Weights of a small sound classifier.
Data: trained on short pieces for a synthesised band: melody, chords, bass and drums, 26041 training examples.
Rows from block 9, named by matrix and row number. Rows with one number belong to one channel. Each number is 500 + 50 x the weight over the matrix's rms, rounded and kept within 0 to 999. All counts start at 0. Numbers have three digits each.
# convs0: first width-7 conv (model.blocks.9.convs.0.weight, 144x144x7), inputs 90-99, a 7 kernel for each
# convs1: second width-7 conv (model.blocks.9.convs.1.weight, 144x144x7, transposed), outputs 90-99, a 7 kernel for each
convs0.47:624547558533500351398622509586525500476430592569511500500484449664500539420500386420365350500500500374500533624497500533445372560527500387554500542455426583500515495531476520505500459546470539500464392492522524
convs1.47:500584591466476481470602500541431470500542634514500500500475464507500511567478500500440449576476545500500602500500500500465458500529477480450559470522348500500500500500465481456558500506500500535479506500500481
convs0.48:577500506500621500469500500500620592558512470408500504494471500468500557477500500500500500500530500500504522500443480522420500423441500535553502561559500500508527440421397500509445465461500507504500405607500500
convs1.48:431485455414500471495500500262341600647485500549518436465536500500548566399538559507516500500500518436500554602524548500541580422521500519544498528480500461506465521573483480503515491500500462475468520500551683
convs0.49:568461540501560485584511500578542500554544560500439486402500524500500500500449509500507372461530447477500600573581400507542473402564490474466373500466440526552523432426480488408483463557564500417465561412454464
convs1.49:500500500539453393500585515500496500525500500531500477500500411571500500500552500500402423630462598443449543500510500444463396462500482500461505431515573500500456489419500466500516536500529519500500458530500500
convs0.50:500500412500300500500503500500331433565422497512555605500469500500505500504423500503403611500454490500561500500500500449500542500463462487510500494453500500500500471500560553498521499454425499500500523423488545
convs1.50:470470560427472500430500500486500585537446482511458505465500571428574549500500349490500539492556489349487434420500440489500551500500500500497500609437485552543500475529511422500500447484343500500534479500535498
convs0.51:571602494549545500500500460428478500507500500554468500500414500496500593500500541456571500515607570536500451500454581579533504476500498500505481431444571447500518530470500576606400604500409601626500511447462500
convs1.51:562500500468550500493500497463561580500500422500425481507524533543500483492500536462550491500458470460412471500500500524500505500523462439500420419563538500511462458515513527458557500483578466612515522507458500
convs0.52:535570500537518393556486524500518544500374500504404500500490449639477545484499492442496505535500446500566500388518500490453476501500500539441402500474422524493562500520552500607398675449430528570456544437500500
convs1.52:530536500500533426479500500441500476520500509500500503536455455566425426442500433471553440512437484500321552573559500518550500517466657500500476439587514500381522446478504566434500475489494629500484520500430480
convs0.53:531397430512553458533500500500500549500461485500396554559571605523503500484580451525553438463543463479398518459460465500500500677500500601500417500445365473500500379538500500466500500473532529514500500482492553
convs1.53:500500525453495602500581569355500550526467500500499561500436486551560418558499500544588500675538505500500574533550500500575529500508579500433500433500498500501500504500464519623535510512496475493450447455500500
convs0.54:393538500555494500440555407467508515429579500478503500458514500430588587500523411477500485500487500500378500412525500500475500500427568522361500530535498556500545500509368574500483508623500392449489570500495500
convs1.54:564569500500557564555581444526500500608523539441419500500452461435471500547500481512427500500494522500593518582500500500500503500500500424500500580482547420507440490487530372519576582551548456461449521480500542
convs0.55:540500500500500500538500510500500506484477573535398482483435544500551509594510503500500494361500445463435500500500543599446538487486417500511557430500506472500501478469469576584542491387497500524500500451519546
convs1.55:518500489500452511570516437387491545649500500546522481493500421488475520423440497465584500500515621511500500489500575500519472500552500500541500539500380462500493444517528500500438475438498448554500485500500588
convs0.56:419522500500407500541413531500459459500460500503500467443500647488552467447452449505595500527483500504571500494478468500563479517515405461490611500406445371537500368568471500500499524500478500421500560465500546
convs1.56:477500446500419516525412500500500500524500524500542523563524503577500500500544424500461549500476500576511411500441458500500516500464500472538472500416498438473482503489500500500465506500500500500500504500521549
convs0.57:500483444500500500533529500500353551545594439500504540500474500372390532451500463395509495500523500595500449414500500454500509500500570608497500424622619617548555548500454387500442469500500407500500500496503429
convs1.57:537509500475506500500399500459584457502525516584494520538460440529473602500500513471420493460517630536500500541500469480554511431510500500465442476426414493401429386500554521461454545554500563481478500585447500
convs0.58:505479500524530502545500478486500500531443521417557500500528500447500500439500444649557500531555495500500500437500471460517494500504401505500537500530522431423391500407500448516528559602500489500402500450500500
convs1.58:528527477540568554454428428526576500568503500419509500533541518469500515500535517530500454535560451500543500500500500452593571500449483553500509457477562413500501471446500578500500421565525595487500500500507459
convs0.59:500500500443531500500482500493500500488500591459500474493520465490500407482524600471539477506598454500475393470500515435548413471533500500509510500500500397514512500489469500417490515430500611485542466646522482
convs1.59:500450523499452414575531485500500500556570462509500500500478541548500462547565500452434564589546500500497433415500482476500550565492522426503500473371505430462542500537635575500500500492505538446463462500500500
convs0.60:565605463500500391366500500500500500407458500500528500546500422500500500500500581406388560500500596462486500500526564496497500558503500495452508433490479500475514500520468487500486511589492500467496572500500496
convs1.60:409451396397479443430571500500496500583500463500568506511526476500500500459500500415500625345392508524500497464459500510561500451487650491437505500548500527507500500547500500455500408500404500529537454500450500
convs0.61:469452500571408519428615583381500464420500546500524446367500515434511500479500440424685434500500500469342500483500389500537500497474402594530544409510524491500499500435435500500501552467531550488500484587470452
convs1.61:590500500532500517550613576548500506500500500486497458503474500500500415500431500440459590500532500477492500521500499500540500453457500500570478486510566504500500500432437584481448425636594510501396478500467500
convs0.62:605550485526500500437455500455517531567500531543482500486382454422500500500474457496424463506479500376560503453500465500509412500500500500510599500500500500528499476424499480500500509461568612550500555539438350
convs1.62:542500548437559500415500473500494458432513500557500500500500442474508500469532544500478575500475410516580586555511500495567500515500517497481454497429507482546500500500488525510535525500424620580500514476384449
convs0.63:488484504478502478500446500521500522490500516535500500502435500434497440508483500471499500475500499481455476422500500467529468572500511500420500549530449500532591405639500485495444434536449510521568418460500500
convs1.63:439538422500462522417493554626468411500522465507500500468500562500500507575500499431445500500500469481482500498500500500575543464500527506500500407437492530500411528546404455530501500559544411358475519475513500
convs0.64:500499530500500571509460492500500511554500550499500516502540500375487477462500603500539500513540500500500642466535529491394430500351420488554500574418500490572514483564622535594506501500423628473500500459500382
convs1.64:500568452586458483559423480484521605451522500500529469500524500390500523500539622453573592500494462500435576514500491500500517500441459409500500500425519517509500500513571518500500455500464613500576531535513449
convs0.65:380484539500584566517483434448500493500500429500484527500500500453508589500426470593462349500500491495500456565470500500417509685535542472480500500563500505447500527517472533454500526465505538452500500454569500
convs1.65:524500470500453406500403500465400476444617499426500500500463538424500452600439545461379376530486485597488500541500500556524536511437506486500509324500500556500500500475500501441500515462326344376503508500558589
convs0.66:441452474500456478534500494435410447535491500500500500473524446448500502552518500405500449500539500537512670618500594622498555390462500502500484500392535500500493495500500500500500530500504500465513559563537677
convs1.66:500500440544436500484500497500501544463474598583546500490461374500500405487421440500418534500500500467495423473500447436318444413466500453500513645500387507500506459500500500500460500500529349500401447500620682
convs0.67:376611553468547500500402508500542473541500460567435481460553510500529516500442578500460498502500534500500415541494557500434468500507393496465499481500461549500506384372633500543500379500474500525500466500533488
convs1.67:516500500500561500500414456537520485500508539527546476500450530335497492500529562566529500520489606500500533500483407500510456484500500500529468500553485559429500431469548595614500500500396472434500586500537458
convs0.68:625531490513500500427500530486493502520500450501486500558563601577554482471441457500500473514481519445483295382493399500450531558500432442462500463318519504534447500500543417620372500435369500493469500500499574
convs1.68:500523500447590500444450500500500488450500481500496457426490531611555528500443481449452500545500500500500419439523547500500546696633569500499500500524470494423447500500582604506493373547456546471500515552430434
convs0.69:500421503380500593579595492483540445488456500450556497419500429477375457500564522498551500500461500496427409501500500500500540430436456426500500589441500429469549537565500500500500550500442407445448546511518544
convs1.69:486395500500397500500500515500525542500403481500523505447578452565412511472500528500500530500500500500500500476495500500500535500402332500491572500581377500466545514489407528556508468479658511500500500537500593
convs0.70:575460474500500579500572500427548561500500433500579511580482483500595431479500517465453500500500570451361397468400491500571500534500507500553489481485428500568500578429514463602509508477603414624429500598616629
convs1.70:500469648500570504455544484506456501581503489503550500500543500412508524532500500464579462549500536456500545488535500592483392500454490440500484497568500586500500502500472520500545433527500463427383489500509616
convs0.71:500586458507534564500429421471501596478529539467459542548473456504500500498488602461457398547448467500470500542471420500500562486493453500541456500537500556458500482500467500572507500583431537430543500570466485
convs1.71:500411500451500500480546529399500496556500500500469500529454500517525500515499449403559438528581500625517444500431507543529464434473498500500500500549417534527528459585542414483500449500489443440496427454489500
convs0.72:534515471507441626432500583500500598418402564530500554535516500500520430495500471500472412542560530488500517597494472500586390446559487520452646555587500433493447500500500500463481526456500673443490416438517462
convs1.72:500469504544500418479657500414507468500500526500461597518500435500449423477441485501398500549434500535574537457500570475497404500442515497512477554572397500541500454450433468500500426500543458414457478519500469
convs0.73:500552453523428547552500500617493471462500500503591481416411462477643500500511500489525500431435523417500565515500566500583497506479527500501454579437521500545409465500557500500500515462468500550509438431430540
convs1.73:536444500450500500510500431490560609534542343466470500522500453408471507439579497585500559425662440530403500500444500434465500500514508500361500500556500660457500472562481500431463457448500539500500459362452425
convs0.74:534547500500511498445500500417604595514500543563460616500500558527491436500535459503527500500496462482586488515526499492499500500500480525591541500367543529471561485500546549592447508392432550551532449471432480
convs1.74:500374500558523534417500468489432542502440500503512500537500521494500500438453614506465402512500586500480446523500513500489539384500436500500412566612472553510586500500454500494408500500449528568500487404500422
convs0.75:500500500498679500670544490502588579500508409448564500500500491487464518534561505604500540425500500500500500500500534500500563500500500435558500527500528459576562520448457476480454500537500500474500403477454594
convs1.75:446409500577470492611500580421500577420580483462500477460536618442496467500552454500367500500500500536567500515456435476500440508526500527467500447569540404442500464438434523468493500579541337458500500544479551
convs0.76:567472550500500500500411500496604480500447443500500515500500553557502386422457500566500567565545612514482502469583500500566500502500500528500456589454580500459500500589500494500500524496557500497484500537574390
convs1.76:542581500590418492420517623449418450609625391540552504500558484444452460448562500479522500483500471478500500486500500462470577408456447500410565491542500503492500465461457371443500500500546500500500561500445428
convs0.77:500500519529500500500500523562500459468411500397548523500513500508467461445488495500582500493604471394370567600541500514539500479569493503500412463554570500517501500524500500669500628530461480500500619500500403
convs1.77:500500460544475506500504500486500524371500456500500495436507572500556505583498500484552583500500483490500500452481457454500419616550563522540449454413419537500463512494554415407505381481348440500490545508451500
convs0.78:500305500500456500542370500430538432455492463500466466500522500511442551460511550500448500500564452500452493474495500573609500500500482500535500500458500500436582500500602500496515551448425500464500500578500556
convs1.78:442429500454510484403355555564592476499394568507556511500466500555462500545515470500672436550500500500549490478414500481494500475515500500509551500423500501500500532500500599500500500509432426470500500503505486
convs0.79:573502508463500550535500500595529511500500500500500509474447340514541500500542500576451502500507500500454568500568416498550586540500542480459457500499566521553480433514575500500500526609483471500488500500569500
convs1.79:559553500500500500420564545500504512500514594526520500386444389443500467447500500554446500574500519500545491500500500510517500500484540519419419500567550500469483514501500415484476501563531390423500500511604588
convs0.80:500556442413523500512457519477506458436543389373527541543500663509500472529500400433500456500500445500500423589381500454467510565467500480396500499500578520485461488423442459474500506508555515500500494448395500
convs1.80:473493500534523449500413516518489405497500385441440463478587685561570629546442480498500500467481585490665535522517500616545555500500500454500500557514500449520486476465463399455432500559500500456475501500506600
convs0.81:500500541500461489500500587615415453526411558575500551500396500449500495525463401388518477500516439500476496531542500512487463500500560566518403500500476540500507512500587474500509539366500511469406500483535500
convs1.81:435476549452512510500581500521449455500421517500580490500484537524500500500497428454500533500500450500455510552467500402500500510500486500469540500500500505555531516461513629508500540500390500485487500481415450
convs0.82:537525451520501500450531500500514491475500522495487500500500511440520500521500500511548569478467442500441500476438455509500571383465500501472467505388410500500500548518505535500500453500502566503522500553529496
convs1.82:581484457500452491459522546536442578463558530539497500530553643530570487529500500564453497512557574484579486488500471500500510579411498500580465572511566515511494500433441516528421579500446500500500506500510617
convs0.83:491439436500474460500381433444500500457500522502500500505500500482468500494500639444493488500500501533377468441474458459453500426500518561540500503500508524500450472542417379500500500500498415500500500490488440
convs1.83:493444500500582554500500545624565538500537497500541546395500439500452500518500500500560440500500511445521523500500537500500580454500477443500578571454524606445500451500536500517585560544446451447439552500556545
convs0.84:500500500514437500500500508461500470622512454558406500500500612500555516583422460474397410443500498531509471510500479500500500581500440500416527431500447642545515588582500500543500500521494506576519695543546463
convs1.84:507538515400432506455500466683500500458449490500500572569493500592597432500500576464502415457500479436500500500488513500508467532500500511568491460492500530418500500500514500500500445500471588509435407431360418
convs0.85:541487546543531500393509493500574500500425571561544498427471448500378543479517500483496558500500500500536448449465482515493500593532545452586500550564423558500441500500607331434580500500498500474450421506500525
convs1.85:631501498437500523500548391510415478500577485490553500500494500475437426536500500527500450427531500551527500537460500487451500421500500500500500480521551500500506500480426509546424500566487459413471425500553555
convs0.86:355500548515500435607463483449500523537618546533520473508511500510500500511495479585415454404368500439400521474504549500586500517500513558500394476578445538497500579414392547455515500460548463602500500403500500
convs1.86:486542607500587620584406435500500495396483493523500525496459474500500500499428428500618391448500500457528500500483485464572438527545462469500532545500446500500500464500494500500471524621600500580550558500382427
convs0.87:440500362500438535671476357519489575616698515500512577500361444493500555541500453382543500490548506556500544496413582538500620438470445437500532492500533441455500522490376477500460511482587435488464570585500500
convs1.87:531500522526574450397292464492458507568550500522514448500500392588500500500409363564500435500475500476500500465435500527556466500496510500516500571576437500500505451454500559542504500605586473482459514535473500
convs0.88:488500358479437500412551500427426477430500459500500463500500563443500500517452500421500588486500500524500622500444449500546557541500500468573507489425500455428537593500450431472500500480455500500487500504426500
convs1.88:500434478500471385500500587564586571528517500507520547507557679494553591449500530556501500560500485500590409443425500453543524581500566511500514389541337500500462569592542500500427500404500500485473569488536500
convs0.89:580469500500459500595500500461500411522402611500500500482487576488443531432567500552426493500569500597536665557500465432413431500500518519508500502500500500515500527500415408454500500434500500556484588489560500
convs1.89:581477546528535497497500585500500500500485563547500500500500500500500453500500462431311378500443512435580500500554500541519500500500500438500500500495500500475535509500411444496429500428500500500438440500500522